{
  "model": "segmentation model",
  "dataset": "rendered scenes of coloured solids on a plain floor",
  "train_examples": 195000,
  "image_size": 48,
  "crop_scale_min": 0.8,
  "horizontal_flip": false,
  "translate": 0.12,
  "color_jitter": 0.2,
  "num_classes": 25,
  "arch": "unet",
  "norm": "batchnorm",
  "hidden_act": "silu",
  "pixel_unshuffle": 2,
  "widths": [96, 192, 288],
  "blocks_per_level": 1,
  "block": "plain",
  "attention": false,
  "upsampling": "transposed_conv",
  "init": "trunc_normal_002",
  "optimizer": "soap",
  "beta2": 0.99,
  "learning_rate": 0.002,
  "beta1": 0.95,
  "shampoo_beta": 0.95,
  "eps": 1e-08,
  "precondition_frequency": 16,
  "max_precond_dim": 1024,
  "merge_dims": false,
  "one_sided": false,
  "adamw_lr_other_params": 0.00081,
  "max_grad_norm": 1.0,
  "ema_decay": 0.999,
  "max_steps": 38200,
  "batch_size": 64,
  "epochs": 12.5,
  "lr_schedule": "cosine",
  "final_lr_fraction": 0,
  "warmup_steps": 1910,
  "weight_decay": 0.07,
  "adamw_weight_decay_other_params": 0
}
Rows from block 3, named by matrix and row number. Each number is 128 + 32 x the weight over the matrix's rms, rounded and kept within 0 to 255. All counts start at 0. Numbers have three digits each.
# conv: 3x3 conv (model.mid.1.conv.weight, 288x288x3x3), inputs 13-25, a 3x3 kernel for each
conv.66:100192188148168124109122123096071141126171128104182169125138093134168148150208172164166149101141138116087118128124130112107135082124132111144187128163129136145159211125135128057117129126097126152169123111151124141168120147106162145092130053119118107096166142153122104138132115083124154094157165106117063107119160157102152127124144176144128166175120129
conv.67:108102135124153060106124122165128198147140115164159101171118129097125123116156100150063174049113158148158110130136126099119111100141138169118121186156103140078059062163130098133117122127123122073092118155113090116145101089083125150051147193062126148127112111120115120100117128095115135089155147099142103128107136142173135162079161101157133100145156114
conv.68:132105134103046088118118098079087157175087097124130134125061096205202188191183171141133141106153133099129106153111127131184071153155125130119123117128133073111108150152158114112137178087085090153139136139135124111086128116068163087030127112121129092137134106077107100132147119097084095111054117083095132064155153151117111112176122144158129147190126141
conv.69:100160095143167123137071178161121099111110129116055094142110124175176196095138157121121108113115147071101134147081163110201133133193112151148119116238176114115132114161100198159111089130163089111098091124156119127153141112124133170079146078144152145160128199170134112082123138139119155102109071095142124143158117079048122118134151193156195201089074114
conv.70:133114112126135137098148153129140124134130083113098167164036113157121115139143158125139140113109124095131123066130116097132127144114119079140105113082050133117049145097166147148177124143104207125122118103137121093142129131119157109105130072124127133131075098132108091145143120140144165101118225106156133130146113158117102120088131152134196137142115175
conv.71:132159076081180129104167165162153118110216169046157165138107128138121121136112091125136184145165135175184098095196109132096120121103131100110133123086097096139171130152160108173095126106116177118126098153157161108137136111065171146149104116173120103135104048153144102117115110108058105209093105112111117165165128134128122120117135136099060255159079105
conv.72:117104141108098121153169135084107102144138096128124099081112102096100129135145127124144106117133126154143113128139144089148157116175172151156095061121168113164148193108141194109071180145126172097182130180156098123121118120153131073110113120116127090122097167129142166140174170131111120139167148130155141090153163151138094087113076136092129113163152135
conv.73:160152113167080128115115137174128082149144096154080057137115114149145140137183173116081128199164114150104143104219119065158120085136151115082107139167155156127136099163134148149150140159160135058179144122111112108098100202113102111122129133148144120124080128069143107120141100055128126092138130145133091127118113118111133150132141137153199170133138139
conv.74:115085066115061116114179121136146165140102090133137119105116124135118185173139144095105117149127110224043107131060099097111132129129115172131156146156129113143173115118101128199115107071164215169114141156105121083126110162123175167046075165097062111153135103134087083120128112101133107146110153148113109086105083148084102096094140100117079065104129089
conv.75:120190128170166153171157128129156149112155144108153154139103125119110137112113123159138140140168106107110146143189138115182151137132147164144142105118109146130102157121149184128118119120134177145101063089088103144051126198117152132182140064144131135176100123195123184113086072112122176121147106088091119116102138135154088073078102109106175162115127069
conv.76:108205119088064127123107151185083089116130045085122094115110148102124108097122088113160146109140102097078143126156118103073117057117146127123092142157172087121144084138161131095149104126084128092125020109093123168113152136113098142169137129087182142104159177120115138148161148134079103110121075109084119112214154126103056101147145115176120157118135115
conv.77:106123111159100149070151119083131127138103171139134084169121135082076089118091107093146140138103112136010138114077152069229114177145160108117128050176147101122189140144091111159147175125112130158106200086106162062155151112125125123111122085149114133098089191090129151117122148115113114133131159151138126145125148178111153167092120148084148195106208130
conv.78:160121138159043086104125150042161114118058191150044093091105126088114124140154172126101127081090086156115142151122095158103152115079155102116138166014151123121125098087102140080059167103095108162116168116115130175155150081061105133000111148118106154106163186081164075175127141128176147054150120175130130180153133117154153124144171081155098103111117133
conv.79:137131144111114132104196110143137139188136104128125107121098108067107103087128115130213131086099114135073095094166138115195146083113147115140128163068140151233119081081169141107112079125112129130133156099132117152145140114142164125060113080076129098112122127134143211152161148133149086149124143118113142137160148129117087125119137127109107065153140117
conv.80:150125080122148123127105146147127122166140142133068140145094093131157145116163137103138118152072104094082109117181129137169110126158127148145221110131106108076107121126148154112115206109127157092160073160098162103096174126077140080055131117135117086118139119131129090145132032076131074131132167129147087089183127137125139125124078111171173134119149106
conv.81:155081165133053168112124110134110105222148125087137136113184134123104151130083112134124155096057170121135165112126169125152089105117127154053103137144140128110101106135122147132127124103142098141084162138134174139121149157168105069119125115154134108103126135119095144160141074104088147146106129174108158084114117117074147144134118157169140181130125164
conv.82:124142168096080136125163138167178122156101124126176212090109154128180181083088110146120138157163096136094108126131148164072126098092136147149110142150127127088120079123098107130121129113067078081114129109087162146128139171117101050160122103151158113153109107096160110127117103154141106143103112122083144109144182132160159133074129135126136110144113089
conv.83:152105179169089046135183152099114077150178157172155185102121157129068138128090101164131097131165075129120087097101122087096184098132121125142166133179087152102120094137158141130145162136119154156141105125132114132187141155147140071143143040104114125156136124128099119120143086106119137110115123125093144150120152176212120142120133126118057163159144149
conv.84:148113138145111149065185099172116128137153105112186148073141129143135117191190146111102096109010166055010154110111116174052078115127159121174142147232098107151123116132134130132136062139106133045103081124113095091153126072106171089141087141116140098135152087026077062105107115142031046176070082119198180177087124135103234171092109126130128255151119193
conv.85:106108099156081099116152124098160145124075136142118119164142123122116147169166137162144114131130134127127127072086119132191128162143131138118178097110151114115104210071081153145183068091120161133113179055174148144141183125098089115135141141130155179127172155130089137163130117144175171126095089140165113133169125093078165145075145103139130152104114118
conv.86:154135149116125119119124134141096133097128107065144169100125092114130110127115132110113142170092156146099134094132182079214121116181108083176114133075159130125154131153168108135086115133117108167154094116094122147139144149063163111132105150093109129105165174107186129095124165147150110152123088141119137163054186119128126098124122125137132140086174054
conv.87:146157130108085176149107172126181141145216167161195150116131165163118076119130128128107132125171125114116132164132118131219116181175129119171083126048141139050076086073121117110144119119139061123155072119112080143147094150113104189047117139109145127154109144164134088116142169140117136121153093114091126138113158167122107146121120121115162173109129159
conv.88:099116139130147123095129075213171125174193191071169139122122172075097092135127105154166132152208095134174062055126129063174109132140117165153096089140123198139120048097116147097063175179095112086059132116113066151102120134124111139176120119104161215148186194174119188152143146193166140250174091123164152077157106123148083115036167214147143183145149128
conv.89:140155096107120124149077085147147101114162163094135143168163157108106115030040094094160160134133117112107105145149110055126150151129135128110137146171118072096122117110117100110102146141179141140124078126128112128119149103082131126157130180109106154114133138124075121110117178100201085075117072147119113109126116115121124119166145152196188157152118081
conv.90:112092135058181092110183134155127114118110146141167148108099110082098097176138175121159102104081111098105099101032146137091137093113164138101123107054146148118186140137156131148114145105124079128106143170134103134122095129107147185138098153153085182120153047117130120159130126150176125092189132102110122193114181131094175142162101154196069150112096141
conv.91:110148143149124153089097182111153135108137135092112054137145133203193158111089156124131156096029208121124130168180116186084161158082094164121125123078160175080121152148079085100105131139135122102152169184149130140082163132137170096045119123079120117123102150115114082148123099095148127124070130114102162082141148155153115163115066178163075152155126114
conv.92:132075165109118127090160160202136106089133121119137148083120119078124122134115084134127108178196173144107092131102087164159083129192126139124108134135169134112130118096079162111169104121146094090172167157154191136110103106149127134117113115152135078130132052158121165140127127143126184135145128145162134106110148175155157137136087186127168199146127115
conv.93:136101110125046103103116138132104099123039157120138101082094101184203150114097108099131136151099098145085129109179122080072129131107134124119136110159148083090111129091183125151161132130117102151109150127160150114170118139161144112111144152112154150160125106115131148104086106103123012068101135134164172140091190086186095088127098071112104104147125116
conv.94:139086077102133068127091135128111157139080179084122151141122118049028123118110096151139119055143088113107087057186124117118125126138134135140172173137119127128154118048107149106173094119128109116171091126131149096120123126141130152103157176100108155181198088172172124111073125135182125127111105135081139146149130106106105143112131155155124103161110138
conv.95:132112097077100093139115118147148084153151125075086112115131131074160129144145120110103103088147096129138130120109177092097116116113131118129150090108094094092128096101130144160121147120156094168072069128153143124100149186170117110115122131079147115138081047105138131108131129080095139174140153120141090130106149146060082112136117147150077112089128120
conv.96:078133170141109116106092131127120137143122114147124151105105151074079085092113106150144119126116117111119137083137138138089107126124119167079144152103107098155107098118125093102152132157118140121115107129139163075108102166112148141106163068103140135160104115092142117133094109132164199087075066132149130149141113096132157106091098155129166094189171155
conv.97:113137104143214098111149124156154149115138185141149119098129145110170148154175125108139132123172114102145133126101112095145086173160129167141146138116075127076104127126138119148117152122121114077141129107127124116155141105103119135167108130083087139139120127195118155096124211214140185250142140127125108104075087099115085130081163099097150114146142086
conv.98:115156146143047129117092177116102151070124135082093110159118135092082147168189142135119138131068134159088135123125061180097120093151136128101153153161079130094150155195120153222138162168137156093131121097106113150167085153120154126055131132131142081102132130104092118096166115096112123074059096138167113164096135122142162077106155160111113094161153108
conv.99:162177104158191146122194148143119114076074103120073082148129132131122093156135108141126118189250122121138176144174107112179155114123123152098126186160153120190099140083181122090069106141109158108164075095131119141093108081165136130096143220123104151092124105144126052110139087125142054160129134133086114096161145125137155117155157133166255147138151162
conv.100:100090129149151130133142175087099142105127158107115177115149137166128142112116119127130137134169135106156125082081074134179135135147166164132173146136052132061156129119111140120144163098113109116135108104149112129098118153118118149140166103070168144163158110077144139149117147146219144118142073095154188088100155168080079140104108149149175176122160089
conv.101:145072125172147173117114105140116104117132133130149121090100128173084060147140105155123144073072088100094138096107186098071126152078122161117096086152128116117088124145113136115127132111120143204115152158106123113138144126062124136092117150062121095138127084110138145142093141102142167123127120159104113135120133137103117162103109136165160100126101114
conv.102:133108147122171150125134150119126111122147119080159120132138167126081126077013093128120121152125153119147084138105115136121075080157129130133087161148146174080147137091121131152069155187148128143094158170121122120131133084109154175080146122185109119092126014077213141102109165150113135155133144131116158093124184119084064166153123061194188189164156136
conv.103:126140130170063048129134104129099106099107105123122113129119121151115109136126124110084087017066099128082117086131162051098135147124102136076101139127144116107097089132130144094125148114144191173124183168176175103172128092116134120063131126115135144147159137099118133098143130094142131145168167155174146101131102146068070109106101155091111100128089124
conv.104:102115108100161158129155112134081109074083082097103079139118134154129069144119141151166151187153132141086127143094110125119116078149110143097134140125149120142136143138118094096093123116144113168103099113109099107130140112132152142037146154089154157181112094099126095081083077092092165082212182121065108103084118114065095120148087137092133040138134084
conv.105:073088139196146082111171146107110100150113173153135087089108115122098103145127101157133114031097082100088143097052086109148125119134152122162137099068142128135102135125125177138162141090106110147110156161134128151130117076169147080176125157116187173101108164153103138112085140137218137151116111100148157068117146119098133081109116108081182125110152149
conv.106:149142124153100086148102115088145142102125100099156040115133113155130126113141147104139148165151149188135108137156125078142093167094113154141163204155087120070024129177153147188160117077099119126094147151079108147113109119059133115084153172144133130102098116065141177130145120063145163051150245130094126107067111147156142119120110112137132127127094149
conv.107:127169136126101103122114095176142195133150051147139119085124107209131088164090145185061122181126089113096094171065115131117152143103111159124138146103116172148159124108200097114100129123147099159142124128137127093127159099107113133091100107102146178125124201094119118122093095099175085144125081137106106114125162157166112131131079135133170129111155119
conv.108:151163143119158195092092147077121121104117113112100122112149100173166125000000088147075136101167116172154085093124155171139118142138100124147136073062139182169133156186133192130077174159131120124115085113122087117076141130104146127146147062075147157151112186125107077106181121101110160101155106168093095112091118153123092104151088140109118101127135159
conv.109:119174142110146135112059119093145129152106143158132096123154152072066087157122076115129083097103113099077135136076126093108131145098136158146164120114149088125122101156126138068176097129138091136131138124157091113090070108087131095168111130128106077099075197097132090129103100163141064154133123083158123117181090190104143137119097136138108120160177138
conv.110:155157129100101179158179139110069147089158133114160161091154135091114112164187182126128102206095148165087142125195090178111065099142110116137089116155119147109132103073093116132215082132147104094121109131097150118120132115150102093073079140089126109189171123136170090125139140164123135140114101092138130116127196104173172120122132141116148105148124079
conv.111:151101130158008057122094111138145111115113120072140101133133116102081111130140126147125126160220142163175160077182143198145153168173124110047140079151084117131112113179136139152077110127079133090100074149096077146120132112134105155141113156139144111106141088106094088091171150076104067128075092091157133095107094089125151133128183156137104150148159123
conv.112:229087116168077150118059111095109111080086135153091147127127148139132068193168162102100133237062129148145143150089149130131157183135125116117129116143120088075080095148134097098125144129156095060143156097140175125153122075152102117091092226101139104147086090124095171142147129160073122087123127161138121078144124107127120113147123114186157098155151167
conv.113:134112120157116146099118092163147164193152159131129092125196139089100107191178200147096132140196143190170165174219123094170126090120110130159139163163124129159139081145169141129070111118078101100100120111152073102083112154062127143125164141135175116073136111106100152100169137116126163101117149120170109140135152115135177133099059094054110111115101116
conv.114:093152097137079133132044146114136132092100147155085136134100154094074089096143129137147135189129114084076130149132165104104188113136136101107085137158127127106134134139078151107103112152084049121111044168160133113107083184093148140068135207141124055123149127177159113180108140146095092099150083125141118090134107145100115101194142148131082124129113100
conv.115:193130139095029132134127075146168168185114127138141096143111125087092097117111117129146111111105140114074106122114103189094140107146138147147112105067104080114097168160126130094137142080107167129125169081083159153140112098122116109179141104093084192126070132143090111167162101151090157103132139088104083142165139068084147116118117112096119135083106112
conv.116:128100129085090108070122151088094069103090099154146129148126101105126125088066105156174146156138145131062135139135106138174129151142099129125146124115088136152162139152126079136087110174100148104139071140158114117120146134095121133162110037112150101129133158163143171138110107142159076065093148160089127132146115146109109111112105159142151069167220150
conv.117:115122094111102126127112079131114135097147157131095117104109125140100105152171197110063083182114141143089135170124100189105109149135174104139149087107195122112120076055102171159081094131116105172148064131124176121109154082113163056128130173091099102144094105216164112114119117172046066093134145165145169126111128094126120137151128100121102121139147127
conv.118:135145130139078109178138115105080152113157148124116109047072165108071075148108120082163101139074029140113137090186180080176140141095187136054144158203163128130101084078189107051109145163118113105162082102097104069179109180221111086120110132131119097134152106168093089131158189153092106244128170098131131106143206095153163145127101184125097174091141138
conv.119:116158115120128147155110092145082094110125053134086097125118154155096134158144118101115139165166095097060137098166083093132166048180142169118129125098117142152100130146128098214129089186104162117135074135155130146130158197073129127076158139109129126102240138107101122091115079174103096094159121089046113068134116070144208150144105108154088056130119134
conv.120:116103152162168023125085156121121132113099140172126114058144135123090152217129129158137109044079167071158123107098143070067127136165146159140141182090133115088123130142072146172140118095152172180119124137115137104179199124115129118163108179165114154095116162124078095127116102132165231119101156131127201145090136143161123157165125130158098177143147109
conv.121:149117134077101063099160117117140106145078115113108087139111127132095122092105131123144091144144096133093096130112138105075199146123150149072115173112100174159141151218116098096225112135144129103131107094139081147113092102166092069112100168133165134077109157173135141105154113122058079127138048101111165107160060117119142152128152090125175087153153111
conv.122:119146130121102151117122049141137106174215123114147134106156141105197173132149161095137180168152118119138070156122131182165149088133130124128150089105077152158107115106142119164121128117114079127154090126090142112150100155062090132130097170074211078182091100134073060114151114093121083131100094115093130166134199145099099117098087098120108075116102054
conv.123:146186130084167156166093109115192118127197185112090182112139127122084130155192184145106161109096125111170108123107102163139125157101138175166134140098128114139133115156111114122131146159174109121112154127151140128163129124126149128147123146044113098214157102179099107100125074108174255088112093157119073132075140116120118176112143222107183189146152143
conv.124:092101151108158117119125109111137124166135099160109114105157128150139145090100148100120125148154126208123162122097148105121110132115125115111107135142081115093097137110145103122114114142118132099125120178136128099096146123167133119107127116186140115132098104126160105112156116117135153176187108148107138163137125185181169160140131098162148146149145131
conv.125:166139120147178156138206160104109077092149104090141083144145120151114141118059086098148133104158139114178037080123143166166143188155149115117101121145115108188158139120153114166184185098077082148102063148078135155112128123164095147143153100146117071124111145179170209112106121162109105118150129057117079114167113134118198149117167179115104163129143109
conv.126:118144150149137089145149156117107164159155184150145134152116146108106166136077137129144165123103068113083138088134141053093198121098134120105153185203179108167129142144124098146122086086158127143140161169157052132125152124127116130216138140125124068112106089133125118113141172098109091135101162063124121144121084100102092110131098137130127047120138131
conv.127:111150109170120077115158124128141145160164139137139118098149146137136085194168090137093131164139081049080115141055107116060120103123127120128051125129051132087108132092166118140086103108135099136096149116135162119168105126125148070193136143078114145161112144190150095104124169177147142255110150146102083062186141133140110120144084113111153139172147115
conv.128:056147105114157051134130127168108140179177173097180214165146111080088056118129112116153086148169060093204098130119059095174159099104096158111117123137122144137157104158084141094185091146144141173138129185108162156160065146122140112152151113135142148139094155066189142122115124114118137181077079168133123117142118164140127175127080120137158082111096120
conv.129:122142134156155129148127108118092123137155087133079128062126157137093136166200137116144116120136128125118098123074128085130127105167149109127150121191085138116150132089138085142190139142138090120111132155123088101170130149135114172127099132102125078113148078138126092093125104153137168127114178116129177146141089179075102163134133129107110082158126161
conv.130:139141149105178091132165133192139127167055144120059110077114123058120115174173140186114064111087107154158125187096104160140102131137110106159109038071111057000066105070083101099144132131142156149127116127115083089128116129134152131098150162107092123139141128187168139149125122150124136110137153153076202117179214145131160146123119116132114104123120127
conv.131:086078120144204087125103108239117148146150124105167136093102129129182104150217138100184088141085118136115096126210123108075150133110118165093112108159122108172112159107180088144112109125109141125162141094107131151145140133062152173145129079140110203090167106082135117102173153149179084118118115165074139114106195194137078163121141113104127100128133134
conv.132:150135153117177093163133161112163130146094117089086127079169130098135133184131111125098124142153183118070112140160130175100065135123117088183073144104129120148061110039135131068096090124138111152102177133098088132162113148121153153101100172109162169100148117116129123149161202127107103168132122192120113063159215117108085121118094085144098181146137104
conv.133:139168152169158106114110156096164179088112123120076142142104140145151149145152128134128107096110087126076137121153142088124127123138111050133139107131089138198136122172159182128151129106141115133125078136111115193176149151156085149068131168149175165198106134129121114114110163173091083107158124157190126095128150149116116105129120121143072021183133096
conv.134:113147113106128142111167157159079204094093159109138108102126136158151130159174113094174101176221084137124141097175125127147135136145146125180135105149137110127128109121159123095146071150149095100148099048116142101098163149114198137103151131131079145156164193102067094115110116135127152114157172196154128101126150133125136129119104103120110126141106130
conv.135:085113096127152138092127119176121157227178129152135126145146111115089086121107144150100121160151135145104140085122106165173136130164134122123156128094134131132095079098103128139125154134125122123126118114136162144160087164129167134192177125108121122108107169117102080151140107094112131162164120156063129093018122110108100152113140145099111121124121139
conv.136:134130069117157091177110110103151147204132100131092107099136119147150155183154155138113110122172073081106144091125166086167132114142149149110118203111163128115118185125120124093035104133051099093157120041148170153085117105088134148123128161122148112126150127119098091108139066133026118103122114071141153119152133201174134118157155123143131136131107112
conv.137:092145128141077162122104113128120118157108150119108118064128115093050126128153125129157127072086124098157122096185150083159164125122118131135128153220089169102118143177121133154179192168127111112117076103152144155102104130073136156122146129144139045203155155129079124157132106098138147149085145178133134139121191135089100116182125141094188098141129136
conv.138:141130124136168156130099133150104162115146103084105118143081110066139122081097131137123115063112129055118114075094144139143125104144164128079113135062174151113134133119163171143082156104108181110183184116073171104098162130058107116102129207121124128166126187169116122139112136106121179105113193178174146115102129104158159134130161158071178129126083143
conv.139:141065111115137086165113118139098178140090135127178123130132100193145115160159126125151131125085135106104095097095120175127116120069118140107152161130114110112158170069119129208207096104126194100145111146183149113106147145097186058139153165107080116070173132121176116138106107173151170154144151096110167097160120141107094208145110153135111102098132150
conv.140:129122116182057100156121129143147131104075099151085175167149150115059073131120098114148121196095070116135110123149119118175143105165129141137104112170142124115170016186153103106165169170134086160118181082128139150114137122096115099099100110136130125155136116143052092138141117108083057152144191157150149114114255109099205127109171147065170046116182080
conv.141:109224123141117151143114157126143123112132171119199134106196166127114099133167122108138121112237135143119132075121119184133179154111141125149123162125144137126138087136125141115149123133152031111114118150125133127126156153106123076060155039140128123144108101134156136152174133138107168109096177137173185131131123093161102174159136133139173138125072158
conv.142:157105114091132035142132107157163100166167108132124174100141105100079085125153152112102130096120161101102171113128104140189124134145101136131165138106084119154137070071094142116139150130159157206210174112123109087165105154093138134195158156108063097080165128139094099123152118070086097150161117139137078126139158133115056146192105097136111177159117109
conv.143:155101132118138111148169130125137117113148123176144076179135115115102095126199157166132126122079136085085135063079084118128152115131141100165148159089119126087131114163127148123140130121113214131135140133121074150129131113094167084169125121111161114106120145129099119091132134143138167131130127139083109157149120127098157138147096126097144122096121122
conv.144:086151154109153087151141130137122173110166148165185175114098147146223145100055132150130135119116100143144117105133124105166121114105158157158127116099195056144128092116119127133091158061155100169159118100139103143074144102069101153155144065104130149166166146132144094099112102136172152138116080129119120124064155170153064106102148141119127118149112117
conv.145:101066191155100117182125122125115081097117088169088104121128168128105130096092106128136132161206139135193066144112097159116124072137128103068122126111089085156107099113099128141012135156167129137094149122165131144110159128083145104098141142165118125096114136125154146085114119097141096156161116133081161097083125102173163085163081147225175173174185102
conv.146:126085136131173126146073142111116140080151103095081120098141112168133146019034056147108160102172133083219123018146087102168104131141073100124115144099135163141105147115134111079119144114158162149124122170068110128143183112153115157128130195125133160122132150163144143093134149131094154078119147137091115154122136096074124053141114100153083153174147216
conv.147:128105140113211116179140152141128155121187255109154161070106115111154157121079098147100179166126119106175117109092128077200190113105116112113095107064173123148085115104133105151160099139131153116124045095092069130168119116071153141127153100076113118120098155149147123113113157153085090135069034154139157096121069069147173160170128095084138200129161182
conv.148:120153136114136194101120109164161143181228112141155094105130104075089103111094129118118133102151124100159104081223136052229090129159116116115134112119173167095117143098072150123089143085064086120124066126117119125149082174185138161112121087129160134125117167134090164117125116102078102100125128117077126115112110159102056129165068115102097152110104143
conv.149:131102119141114125147115072187154131178125118076121103126103161104157116144111169139097115085152109109116094109112162092202135135176158121127190087115180111087112087118134125087139120087171065154124148098126081140125104137142119139073109157095119136139122104173112154143167083154138141115138101130138080113134115119134131098085158109127134085146139093
conv.150:119099145099140154145061138118143113123085061140113064154090120104155130130184142161094126145106119081153133111073141168104094117117093157118106116111105148156186069159114118115144098116143093141169099130113139115129122111129162100094140145158143096062144166144078098129157120118109150165098187100114138159154160146102141139146088139065113086121128114
conv.151:108197117122115116125127111169103103133110068109127118091080144153153116155211164097091134073070125064155102069107145156106157144121151167109113064115110133110130136119124140151137143088113138138089146112107141115068164091120118143096118175176123194076105209084124140148130168115118102145094064110082061158094130138169057144118157096112140183133117116
conv.152:163228191107147129141126103138086116098154121137076135122169134124105128063068086149167103153135147118112091123092240109176169110127126151111111090105101107063095117118174146127109150132113129085100163098138066138126103156190149117166134167129108081115108182122156154130111076160120145123092111117131127027094057147116092158112107154087135077147124158
conv.153:076111114110102109149159089111095091132052089119078133137110152144131119125182120104123094068104107087120134080068093141071146148105092147206152192039145154195147167115074130176124139176134105169146161148085121123109124140078183121114129109132116125168132064123161156148093095134064142147095166162078104217124190230145088127111125169132161088140166141
conv.154:142108115114048112124074124066130111052128164119125153164173152116110135075109130145144129144210132145114141117117115103077102170149109113071144223159154200254114177162115126157093174067103156142143111190143112155119110133105129136161088160138141141178111165115105139105111153113101090137121137113093138098122092112113127164132189129136114146200133166
conv.155:129136123116182086106123130117073108074111085159142127092110107112130147061063101162105134069119147179107131102094123181102113124074146155170093169060142131247080142169120106116144090162150118182132157071124138137105136121079196163113124153181058122144115130140091166130154128142097106126143127158113142140137072101085126092142146169097151201119152136
conv.156:128165157077131098169160100134113192146103127078096113130175159129070121125112051163158099114099096075076134082111085086128158115081141142158116140187116105109083121173155120155160201158163100135148150163122125157186132166106156123185159076132127167104116176105091140128098170175094126163118172134094158118080162153089142123176145142156165074113118079
conv.157:169114134152118125103110129180114109101115057138148088128115164109091102104131143159120144132097143188180120090115122082121098119077105135110119090185049115111119135180157141131125115093136134054107079153136125124128136131063115147222169157133122137103121208076170093104159132081083177125116103118128188133093155129151211180133155124140128141146130132
conv.158:118127106104107112122188145104099137098103143136176127152182165094107145112086092135172143103138124122201115148132077120109150109129186084119129089099043017040067124138086160114091184130109122100119166164136152183149116132151147165202171207119110117065169087134114142154128099119115161126131117091083090040116116123113129107118094092130158105160148112
conv.159:131106123139124156072151142152099119121110104138093104110137124045089090114129118102141107076156114112075143163126104187033138130123166114091096124142127134153121138159123154150141178143118169154133108110144160126093103122095159086139137110080149135123149094130171162124106150098102142170145093129090139160106113203129127148126103115104122188133155175
conv.160:090113133062206125110141165134102122164143155114131128094155144136143141171171114101163086088100075099160103060150165099187153111117177174132200171167141152081134118099059114152085116134111112110141063125090167128100137089088131150121145122096147075121061106123173084111122067143178163142163142131142139101096096088148125098120110142176117117160144156
conv.161:150114118139055093101102078188148080067162124155125148124111141187103143157160106128114122125081114086080090096134124064154142188110168100116140056083172128054124098097170102177155088139114152112091106157116095170115134130045106109068144125139088179086151088134188133151124107151064102131093123125175138152185089154131079113150097080120145114161137073
conv.162:106119115108111106187192138147073150160164086163098134068135160064110114164155151131136174142147143117118132118137181063158159082134126121119079116093170118142122118070121155104089154095101095125125150140130066134103155056113171170139152140127144133128073131156165100136052111122095164116115105138124208100177162115123121146140129115098094129141079094
conv.163:156161118163092099136172101142085084073092171119187127118136140086074123167167117180084137100108125079131118134072140154124086067146118141096161175117102165141165062221153096097159137095117000109115093073163133099119130122104071139103189114147140131143135122124099129133168114111071149091070162122111146240166124102101151159127084133144121186111145176
conv.164:122128149104138099084123092128162097151141133118118120120162150145087102163149109159117154108088118080111114090145116142108147120086140086154104105227145103112104065166200097154171173153139039072070128098134091169109175144099151095070132097110123120161179127102150120130085160137035105114076128087110105095083123140146142133138142112137142064110132088
conv.165:148093129127120127142142151148117137180094211164092130071111137117137119181152166103185169128146122067200077112147140125124172074106132135158132122131163136131180165156121144146121142143141186119143063134136111166077102090061133094098134128121145083135124153166114136145098125104133080132096114117123130115088152102121076143153114146147032182147073084
conv.166:127129130153108134159108116097123132183190143109154094199141100104130126163182143149163162114070129138193163137137131165111151127119126150186158131178130097124122183084105136167114093133083135161162197180123128173112127123077139110114175165116158058096073092103105088126096108154144102145127139108121133106102117156105172108121136120125119086128125129
conv.167:127138113166028066130199155135148093100159153158049171071117122103079117143181121131158120076142118112088094106188079160127108110159106136150085113119117092129209109085131160099107107098188081140171088059122166138160113126088145107196129092151128152066073177149088161145125135158098125164051092150148102140065140129121120129093086157164052145146106115
conv.168:107065085069070148139127103199110173213190167112190187166121138141129144138208158113114200146214123172106119072164172191145099103107141125118123142144069104144159129139136148139093130094146004152148047179156077144137092172118104093094115039082146135159172135160167165114129135172120139208143149090053128070090124090110021131180122184193123152168117103
conv.169:170105116128143107095150073137144083120132120151144084113156124168213176113144174085204147135125159088134114102092133081079159127070147128138099164187105143102137203131083164095117135106147171146110181110153129135099153118135152168149145167122129140096124199159104105174114147153148101178135168108113133134075121121108162102129133142127056085155083111
conv.170:132149119182137157141121136120126110099135116122114103059106091162224184144183184139162143192156134221112127105147145128207188159118137165084158169180132093110155130100118120110126143103183108146117084113144173107129095097111090097151163074108185100144114140079098145150117179117185085139156081149141132081141131130187111165162157140167150128095161108
conv.171:130111108168192134145154169121147137132101122156075092103146139154130150119118117145097121161115151148101141093157154132159079105125124153126138018099130118142096110091144132120102046099138178163138148133108177146134123157168101112137142187100128080094129100119077105139105125120066083153072055100092119161150102105136169115106089145107114069098181059
conv.172:139119084179092153118109126126110081155081085099091076119123127183138128157111116096153126084167116110135113135094169116165163095104143080085131096162143151115123092010084106064109111165130169120160174124128152133106146050113148113183073169128113080122093186101084178164119126131198099145088153125116150173106201114133246170092085168102214137115148110
conv.173:128106113120096136114138161153137157129107116086097158079157135126143154156107116136128100168053184099062168053218136074153154104118131143101139148069170102068143187094142091132145116103149154087119100090162061134146126081063125032120091141127130143087124099147104160094116121118124060131135065107160063137101116131111053103154134121155078100168072115
conv.174:123103133106230136089137122168108153096159178119171159151204134128181180146128109122121153134118123139113179136131075182107124159113123127111140184146207119128153126234093132158100156118095093138192160168156156093066127153030133148097127079092102077157137121174136062114130130124039114130127121120104165119154098076120135105168184103145162150157141104
conv.175:138143103091128133131130174158135107114089129206143111131115175149170166099114117129154113068093080144094115116100160064178132135145138137123093122112127162168077133117142126079154119126177111100109162114112105195123136066140109146196122119095111120111064160159154074093117159134169085155094112129135117130079058115137115098162143101138115084128160133
conv.176:134063134127072147129086126111100097155112107104129166107139113087137129128160145110104123141156145135146169141111155074122168126141132131159099166083139155153175120139114162126110152137081133173152154110130132163173077097067099107066146124095108134144117185158138102154095121095121127181130100095152215120127156086183107104179183142106206131113169160